A small image classifier, trained from scratch: 2.03M parameters.
Rows from block 4 of a small image classifier, named by matrix and row number. Rows with one number belong to one neuron. Each number is 128 + 32 x the weight over its row's rms, rounded and kept within 0 to 255. All counts start at 0. Numbers have three digits each.
After each neuron's rows are labels from the 100 images, of 14848, where the neuron reaches its largest size: "top examples" is what is common among them. Only what is clearly more common there than usual is listed. The data: simulated stained blood smears.
# u: gMLP up (value half) (model.blocks.4.mixer.u.weight, 256x256), inputs 96-127
# v: gMLP up (gate half) (model.blocks.4.mixer.v.weight, 256x256), inputs 96-127
# out: gMLP down (model.blocks.4.mixer.out.weight, 256x256, transposed), outputs 96-127

u.37:091182129113163121129126127129144133154123126105126107135124143130184124125128135132128123131130
v.37:124131156123229128127071139134122119124125103063141152127131236120149129144116045195107037153131
out.37:118113128110108104126130128222161089150127000124127133133127126137120133037088132126130127121126
top examples: round nucleus

u.61:125129111108203140129149128149119127127179131069072174146128111178219103161146128129140126121132
v.61:130136194127123108160104096026146048119137085129137129128156172122133194112183147148129119128125
out.61:139129096154160109125130085109120108136130133130130216125167137122100177128131137121021133198146
top examples: spiky cells; no large cell

u.155:122143176128131130132078123141133062053145130148100125143127123128102120127140098124114125127088
v.155:115156133129138128131129208205126076137127129142131162133127029128128145128128128130126110122131
out.155:128129117128144096128132129137134062130128067124190129130137128127128126128125127130119128244128
top examples: round nucleus

u.64:127127123198139131128140122137128128126096129142173130128101114125131128184080147075150109103130
v.64:155121128142130158175127128134125127116112126126133073135123107110030134129090206123202111104149
out.64:126126023132132124126149128112105138104124065127096099140116128106128126128127206128111131128128
top examples: crowded

u.235:126150134107123184132068108121129115131120127132129128119077122117132109133129206133142120080128
v.235:157116133144108150130126138094134130056139099185120136131142127133137125138129133137126122153133
out.235:126123125131141057126136207122126186051128125118056128094108171129122122131141071153102129131126
top examples: target cells

u.88:127170131137129234156129129123181146122094111129104145119145134209127196124133128129077060122172
v.88:064058098128130095139129105203091128136153241104131106128123166129182114131043112127126132125132
out.88:144127143076152129119124115128085128126132127128126115109134114137128125124137126137057109108119
top examples: target cells

u.49:129127136132140134121111182134110042114177129125096134129143128128127169126143070129155128057127
v.49:135123074247109084160187120134139157107143127127137126193085128127124131139126113127125128133129
out.49:153127123111127128125104124128126155129131128222128130133130129126129128150125059128129180132126
top examples: two lobes with orange grains; lobed nucleus

u.4:174129170096112116132124133130149151123111129103129185193125178125127206129127127127084192093135
v.4:130127131144133135157124130125103129138088114122114135067161158107180123183126030255109115154039
out.4:128132128158115130147158130129129125128127130167139117113130017147133027197130130110127129118127
top examples: round nucleus; kidney-shaped nucleus

u.107:129119086128124151139110104134129126138160112153125170129088128126145063139130107125132129127129
v.107:074074126190135147123149129115138141129132121124129128092136159122143128098128128162115160103134
out.107:133124124137128103105087128125113164123138137140125141131131000117130122199179128113113126126122
top examples: two lobes with orange grains; dark grains

u.118:149129128129174144159129138132127119084096134125126121098115101131126124137149134108125118150127
v.118:134136123063102125074127064110085105128159157134137139129129125136112111125161129140195119109179
out.118:138130124122078144123138129135129129122063080122097128039123128124128069107129102134127127129143
top examples: teardrops

u.79:154132127178122128132155130095136143125126040069148124129062159128129125140135130185123087124134
v.79:127127128127128125127101128173120164122123168178128092137154048131128129126129153155096144134126
out.79:133100139057109155129092117125169023128098122123131119140127131125132133132119129233128108188068
top examples: discs; round nucleus

u.183:138127143129149128128124129128129128128129130128079123128128128089126129127128128128128126128043
v.183:127128134128227129129128131128125119124128123127128129129128255127129130130128127129125127128129
out.183:125128128129128128101129129129047098129145056129129126129073129127128128147116129126128122162164
top examples: dark grains

u.87:139133126148111114118128112132123068122095127124114143105135102135172123103251131106158096129138
v.87:134148126128136139113131212135111124190134135111127129127131133196130112164130013110132129133134
out.87:120132102120156128125115138131109184199126133124129126109053129166133095089093149058144130128134
top examples: crowded; discs

u.217:137128126126132119152021112129058129130131125127118128135105148129097137116107115126135124141134
v.217:131125076141124127134132134097163137130143059080129128129122145135125138117127255102193157105150
out.217:128132128120128130128130128114200084127129128126128128128129237122128180139129129127128128168128
top examples: no large cell

u.202:143055130056129094123130126128109128127205135126128128108152116125090126101128128173118124125128
v.202:083128140140129120116127119128132214144120152123125135077105138130080120117117132099159053128108
out.202:129134127151103133180137125155127144000127068128104126100124132143130122255104121130122050129150
top examples: teardrops

u.254:119135130140166136129175128136135117107221129135175216126121083115106127129162098126132128125246
v.254:127138139104155107120035139171120114147166179119136000162155133130104126213128107128140021133145
out.254:114113121128136126147127123156130128131129138124145128126115122145130127106115131129139125093105
top examples: two lobes with orange grains

u.212:153128122155090096127133128063140236118130119197131162146124125108128121112128115114127129224130
v.212:126118121137130130153098253131125159125133079124134129131126122146134039104129092129114155041116
out.212:128128127132085118127118128091128117094128248165088131128128076128127149131128169126128125095129
top examples: band-shaped nucleus; lobed nucleus

u.243:165141134130072127128087127089124106129135134169100068136109089132164159094130121076103144130102
v.243:122153075130086129127137129116130132102126104194130125109128139135137045132156127078121123085074
out.243:138126141145030137128117145121126145106128098245125139176133118133125149127090131124136090129099
top examples: lobed nucleus

u.38:129130121127188137111118121124131129064131084180125039136136132133133130135143130184125131128129
v.38:130156092127137135119125125155122122125118124062135186147125152128127128185129159129128000138128
out.38:127128088151149130213123088118131128012130167127130126147105222124129129123119129134180183104108
top examples: target cells; discs

u.43:221128029127135136112130129130127127141107126129118121127125120038118128128131128119134127148128
v.43:127136173131128125135128117117130124127190130112135144121133120254128087126146130109131097127124
out.43:127128138163120130145131127121128130130132123126129133133121229230128121158150128127125128127104
top examples: spiky cells; crowded

u.227:116067133138133154128049099115120130123109126128129122147129145117134120131154130109146214166126
v.227:145125142053141132159163130133124145128122158116124135150132137178126071126164125125123076159143
out.227:134103136119134153104169121154121127000125129139114130128130146129129129128125126211154129126132
top examples: target cells

u.141:128128128128089128128128130128128126128127128128128127128128128128128128128128128128127128128127
v.141:128128130128128128127000128128128128115127131128128128129129130128128103131128129130128128129130
out.141:128128128128255128129128128128128128128128128128128128129128128128127128127128128128128195128128
top examples: target cells

u.135:116135130127127127117133139198131133122164105080176114143131184128117106097144042103126094062160
v.135:122144133104130127170130117142139145141116128038115179104110124048176133131092066115033126106059
out.135:130129128076130127136128128130128164150128132084171255120129104129128142124116138127128129147123
top examples: two lobes with orange grains

u.199:125129163131136178130068134113117124135127111124114125159126213112053119127131117128131113128130
v.199:137123130148148158104129157129128029139126162148127136129128127128137127135123128049127117126152
out.199:128130127162128128172139227115130000129128135131131050128130125139159135114132093130096127091128
top examples: two lobes with orange grains

u.223:119114131221115127129146132213087127086108215139133126196104116150147030119121071129089133136127
v.223:122135131127210128037125205154144127128119065124131131112129177136124127239220139144131128138124
out.223:124090128171000128148125127120128131193087124127123132191128126114137130107127127121131145128104
top examples: spiky cells

u.240:128110116078140126122138113127022131122126126122146133125108129086015126149141124133126103094171
v.240:128129128000123131139142126136128073135126125126131124127155225154152099175130125163121126131135
out.240:128128129049125126131130118127255010101128133129129121128209128116132134126128128154107132122121
top examples: no large cell

u.56:126157127123127132146128106125092123125119121127125132127133119127142097128129153118121132127117
v.56:129131133095130116115131128172134115071116126125131134115125140091194109193200139137122118133160
out.56:128123127104122127112130133160060134144130132124106125105072132011130094124128113132038118144133
top examples: spiky cells

u.31:152127170129123123144131128131161083122179122153127116109127100135070129117134098106156119255136
v.31:128182128151124134128130148103126154160094134163130129046180171119138129127160108143128121125128
out.31:146187104239115149185119116116126212102128149138187130125145139127130152073130079152128136099117
top examples: kidney-shaped nucleus

u.90:130093139177119130122128131123131127126126069144155126127134126129148130126120110126127126127118
v.90:129112114084138127123129128139151108129133143127131112118144134122136123149157099130127057126148
out.90:132125128131033129128255117128125255146131118149129123085131121127127128178125125131130122123129
top examples: dark grains

u.241:089146125159130124146162141117125121130131126125152162145037129094095142208131103126128137097119
v.241:135135124144128117127059128141128155131146131111106200177125111165132128111119130157131113156123
out.241:123134090132163128127125134127127139147107044103126255114127128127205131130140119126119133126128
top examples: band-shaped nucleus

u.237:149128132124127116188209111154066150203122192104084137130127151007059120120133118171128095184112
v.237:082132149122129083130101104134179137146090127135129135131145129140134107145151125137132124126156
out.237:080127071107134127126126195146136104163129127129125126040126133067131130148184255129128104134127
top examples: crescents

u.248:144098141144134096139135182122144128126159114123079124146175127121120124114144072119126124197185
v.248:168128120139012118128147132118149133113137126126137128133128130126128169126156096138129127087127
out.248:142125130133115122130136125126140098126128110139161086143128137127145123173126134121126126115111
top examples: dark grains

u.216:127124131158127129131092139137112086130110139129127108119131123113104114128137098128129128135140
v.216:128128106128154128128149122149129125123131116037131094114201132125127138139124136143129109123127
out.216:128126128129128128118128127128133150103130128147125156128180126126146130136119107128129127152058
top examples: round nucleus; crowded

u.242:124129127128128133158129028079127127123131125220113102150165094127158156143159126127136148125127
v.242:147107113120113117128115255146123128119127120124128175124133134131111145104153130130118192115133
out.242:144127158084128139136152198145122130130128130043123127163093129129129150144134137134130128166128
top examples: kidney-shaped nucleus

u.137:130101255129094103126115127212123129112120129122124105043219116127130118114128121128128132127147
v.137:123146134145133255041128091139132127119098089081115089149129127113119126128122128133116064131134
out.137:109133095130049127128134105135159134113129124136118100128132128124117129123143130128129127128130
top examples: small spheres; crowded

u.21:122130131124130234145128131125196162101129126117122118071128128087125120140151019147129138127128
v.21:130124129122122126124127199145128131117147042012122176126135116128126151159131123123131189123105
out.21:129128121015121121150127127127128126128143197119124129122132000141129141175129255119145127188122
top examples: dark grains; spiky cells

u.165:128144255168105129107130111100126130101000088108176132127165129071120130128054126113169129126132
v.165:092130147123122112116115135117050131115129128131122131063128126125109122122128121128128132101238
out.165:126106000144133128155109128101067044107136124086111122120069131084255129131075127070134167128126
top examples: discs

u.15:065107130131129112150135089130124113129085130223118134110147186074091131111136123127126198102109
v.15:128102127122144128149185138152129141253135105128176208135123102125134123157116105130132128101206
out.15:134112131154018109122129123130131130120130153119129105077122111081124130130127107126094156117141
top examples: crescents

u.29:122126145117134122162127120094122131043128131133154130162130088143097120127133126116148116169075
v.29:114136123115151123137115127111129126108171052128196115170127170123129123143201128125129000128126
out.29:111255122118097069133128115128142163097159098127153136127129136166134127176129129128061115157125
top examples: teardrops

u.117:075126171137163128145122136128146123171115161128130064140128210037110163112139131130078136120068
v.117:151074128065168126142127168065137189131130129129203196125130129119124193215129148177144106123130
out.117:102146151120134127126125123127137135113147120128129106120112152136128129122152117245075197128057
top examples: target cells

u.204:155188108218125116206125095115118125152120209127130160134141146091173122125140100122134113117180
v.204:127092111099163127132124159127144131130126109109144077007127129119128144128127125093111255132128
out.204:129126129125144100068130125099128141146049137128123126132124120116128137128131105142127111104059
top examples: spiky cells

u.177:126180126081123116126127128109130129166122109134127065128134145122118130126177073134142125211131
v.177:098122129085129131140153123105161130134115129128119123063131127120090187128126138166065102183121
out.177:108135128193157136120137065129086193140125126000127133112130156127131000115140128126128120094202
top examples: kidney-shaped nucleus; crescents

u.210:130125096094181121135129151095089125131131130148133120130129155123112112004121138128128121135120
v.210:146103128221142073161086129127120149162110125097130115119127120129121125124128135184169118080126
out.210:128126130135164089164122142120125106127179124130140130156130117127126132152113194117145127117144
top examples: target cells

u.45:134129213147177120148127142124058127000058073144000139128120197103130118133132128123101144111121
v.45:121123016165129132138130132223234103159159128099131139116128104000143128122104127134129199154122
out.45:122157132128223129132132127160127104086000127129000126189070127089128129105134156063144087156126
top examples: ovals; no large cell

u.114:144083124161133127133161128117128111131127125103156156000096128128076124128150085125128130120128
v.114:157136155127137124120135103129120149128122121135127138128132147133116129126125115123128128061124
out.114:121132129090078112129199118128150076101129000124106120119141145132202113132106155172128137117112
top examples: dark grains

u.22:130255128133127155127128124127124129130129103126129130129089128127113100127128127126131129128128
v.22:127128129127127131127128128133125127128127132128128128128128127128129128130130128129127129127130
out.22:128128128158115128127128219129128127128127127161128128059255128129177135128129128255128128128129
top examples: dark grains

u.172:083128215121210158077117126126126103128153128145105165120116114122129125105192165131140145056072
v.172:123127128205107150142147143168148123126127092187161131124119148126142119255140118155110127143105
out.172:139127120131126158103128203118131130124113130167128150147127128121128116128129148128203223125120
top examples: crescents

u.76:137161125119130155131119129091169126156220006164128140127162137129187118128120143127140124074130
v.76:210143248129085126174127117201131121120136161127173108147123123160153127093129186043127105131126
out.76:147145143128102105128139122192127133180243133130048128129125128060127203081134117109023218176136
top examples: small spheres; teardrops

u.142:125095091119124125127128128135128062120129126115120127101113212132046221085129134109127129051128
v.142:138163127131129128159126160131148134128121131112130127130133114123146107135142088114091119127112
out.142:103144128107112127127036128041132125129129158129108127129132084127129140088131129127132129134195
top examples: kidney-shaped nucleus

u.11:131128127141133132118128127130129127129118132029114212132116125108035129080133134124132124255128
v.11:130113100133062136005026106128170146117128106129070138097145086127155134129134164120197126151132
out.11:119160131109128117121125065055125117097158132124121104123137034125133140118154142133132092124128
top examples: kidney-shaped nucleus

u.148:092123167138115132138126062128126129139134127129122123121128093123143140127127114153135128130131
v.148:128191101129133118129150129134086170130128031044129125130203135179158128144136135133125124134103
out.148:128128122121103127130127053129153090126110121000070128127127095134134157150094133140132122092129
top examples: round nucleus; kidney-shaped nucleus

u.102:128124128129122126130131115129116119125128114123143128169128153136116097129136129134107128112133
v.102:130130125141127130128106110139132143127129173080127127117132128133131120129119126128139126115164
out.102:141129128223128129129000122133122128128129172128123128128125100130116167129000127195136122176128
top examples: band-shaped nucleus

u.189:057116138131132005125125125121129131243151126081104118127115134132129128133138128127125124128034
v.189:150132126137123170200105127180121126125128129130143142125172131134139129128087126131128136125123
out.189:188131126102156255127112126106125096082130130130124143079155136127128119127129129127147153155127
top examples: target cells

u.121:130129140166133130120129255126129133127129109130150139140124130123116144176148119130135125128147
v.121:046132130131126124127125255131121155073129144047131123134127255089135165128132072130129128160119
out.121:130120130131120131130138221050127112097133128129111090128126255119127132127128050131136131107125
top examples: two lobes with orange grains

u.197:122122125107128145126150129131124129141130115111162132130141125134128130132138127096123132172130
v.197:129127127129138229157133128133128255073133092062121139126117119166132107117141158148130129000127
out.197:128127123107124129121129145182107079132129125125154082136117129154128118128129182124124126124129
top examples: lobed nucleus; band-shaped nucleus

u.181:129126159119151026123129153121114119102124128127126127127144059134053127135138130134127134131122
v.181:128124128115133129136114158126127255125131134137126099082137124111125136137128092128126124215091
out.181:142121128125137129128148128125050235129128115118128084128135143128171127142127131156141128126126
top examples: round nucleus

u.32:125127128145114174148150131121127128122154131132122125121124130129127123146128118107108128026111
v.32:122119184112141084072095099130132145130131176118083128149139077138119127023127125041129118127132
out.32:133129132127131127118135127123101093129124129110126200128130120126101122085121169122130136255130
top examples: band-shaped nucleus

u.184:131128128137129128157145099129142103102127127128130120120126089144058131116138087128124128128127
v.184:092120173182126102151135139115130086137163130120133127128139170127128099118124092123122128124222
out.184:128118120086125128115046130141129099126129106127126128128061124127130151119124163117128118127129
top examples: two lobes with orange grains

u.125:031126135139151107206130108108122129130078125135145118131135131119137129129095133130124103140126
v.125:150126131146099125118139127128120093203177123126121127127112164146126129109251125134159104213085
out.125:154141073113000119071001168156130126121129129126124098106145129126098131142170129112118229128128
top examples: discs

u.244:127153114138137119092128128112124160124134136121134185127137136129130129129136123162122107138156
v.244:092135128125127123135121135131132044129142121117132146176125126112125144236127135142112098121121
out.244:172109116244107138183129127171167114084085125138196089174163135125122142131167134127127255129155
top examples: spiky cells

u.86:121130158128128152130079131128124126131081142213126110125126170085071112161133151137132147127149
v.86:123131130121131171129130142128132133110138139150131197113120155130152132111124075138126129122127
out.86:203128128088125127128125143181069135127129172194125135121119109075124131216147145130134126176139
top examples: round nucleus

u.94:138144139147129077098123126215122129127072132140127122000126123115061118126142145129144106131104
v.94:133121162143202103187074102124129121121063137129118186121179075130090104170144125192103127134130
out.94:108125132124120127133159162127132123145089113126124077124130109128020124130163118142153132124130
top examples: ovals

u.253:083169142220130128111106121073130131122185116101128077125105128253139132146193129155135051132128
v.253:173117106125125128146118125228128130126122144119155128171158180054128128128092132103126116126104
out.253:129140111127130129119080119122201124011106118158130128128103127126129128141122127128160080128126
top examples: target cells

u.7:077149158172126127129123121049127128163126123125128132123120101103138111181148126106207126102134
v.7:124091127076120194058168152143134228123100129121141111126111135139093110172121127046148000130111
out.7:169134129119142123125126116133119103123127131125093128141151123136125130131134142111183126129133
top examples: spiky cells; target cells

u.164:128134128131129126085133116175081125128124103125157232124124136124127160108090128126109125165130
v.164:121145129131128123133155152130128129104164109103135129191128153136142072162175016153113000132129
out.164:124127112116141052128129129126132181141129127127145244067107133135108131230128114130126060134125
top examples: spiky cells

u.207:119163140085131097119129083127173073139124127124124127130129106121148149170132122126128105141131
v.207:187170132128137170130176125146138151165109144124110119137130159141139175121129090158130127128117
out.207:131122095116125128128132145162087131124128062120143106129130141128121066122127131103131128126127
top examples: round nucleus; kidney-shaped nucleus

u.77:129129136146201133131141125139126108128124122106127105156128136129125135128106086080128129135124
v.77:128126123123126188134126000163129106129128153104122195037126096119135131121127128127046130122126
out.77:129126111117112129141138125121124142127129124133127255127129086123128126072123131129108123127165
top examples: two lobes with orange grains

u.214:133062145150042138159203110126121131032131124115128127124128128132126128126155121123118127128129
v.214:138160127063245130132060178139128138177132142084126128135137149093132124130111122139127128130134
out.214:105127127148092136128097133070120081100128123121068178127131179129134139131130132129167125118145
top examples: two lobes with orange grains

u.60:126138127116135125126126129099109091123127074120133083104131213123127114065128128150139126125121
v.60:131125128128109122129099125126094130122127129076142128127148169079127118107126127131089128129127
out.60:141128205118128039124098132136126127130125088013183141125095127118111128130127108124128127139131
top examples: no large cell

u.6:127124126191103142117129145133121126120139129126110132093158144127127137117137131129144106135129
v.6:122127113133106124255110128128118127127125106125130137129149155087127125154070127218092090133135
out.6:128160125116125098130126129128137129133131097131132129188143129127116129128128133111153090117128
top examples: target cells

u.160:132079132124118128123128255149081089128125133175153125129120129118144144136132000129128122127124
v.160:137132120131179127110109122115129130128109167181135122135132102103076149116134137131076122129139
out.160:127129119129130133128136108128124123126125131124101127123128086129129118058111255113110125156127
top examples: dark grains

u.52:133149135128135127127127115147133137128150060089095107225137076119141135109105135168116129108096
v.52:132103123128132112128093127126091196126128127095133110083144255098120130133128138126129189131128
out.52:128126141088129106126122130081121235129127171139119129124127072113126117232127112137136136125129
top examples: kidney-shaped nucleus

u.115:187140121158116117128127166046128127123124023090117129124129118144138186133130228130122190105129
v.115:138134115128143128116108117135125127161129118141147141140125130088136125132200120123133126124162
out.115:000234128077124128131125157155125110208120172136129128157129123126127120085128128051130068124145
top examples: dark grains

u.99:125130086114205153127074103150216129126093129127103100118132128114091128113077133126128126119120
v.99:129131132167222108141132108136114161125128128146188155175030137135142102135141125132094113130136
out.99:139128047125116128052124128231131098124116129141123120129121119166127100132144111128121071131122
top examples: crescents

u.42:152127133096189132127124157121131138135129127154129182133131125000131195168144130125177103126149
v.42:135128115075131032149168130120168231129146136122182186123125168124125134135155178176124124159143
out.42:123148112133127126101127009157064130010167150102128131147130129116117099082149131123169030122162
top examples: discs; spiky cells

u.234:187045112124117127125108127128131123117164122066125127122131140206129171142144132088121141036230
v.234:126173098130143127127128132128101136127127136158151125181132123127127093123114138179131127135128
out.234:128128182047128128130094141126189128128144106108137134206128039128130129136137180128128127136127
top examples: two lobes with orange grains

u.5:126129140211121130105154050129201119140120124160172197057128150120075120130141061118133130128128
v.5:127139079126138122128083136129123129123132137164128136126141131128128123141160151106130125046196
out.5:169128128072124113128133128138129137137128129184106119124127000126140197126126116124129124122129
top examples: dark grains; crowded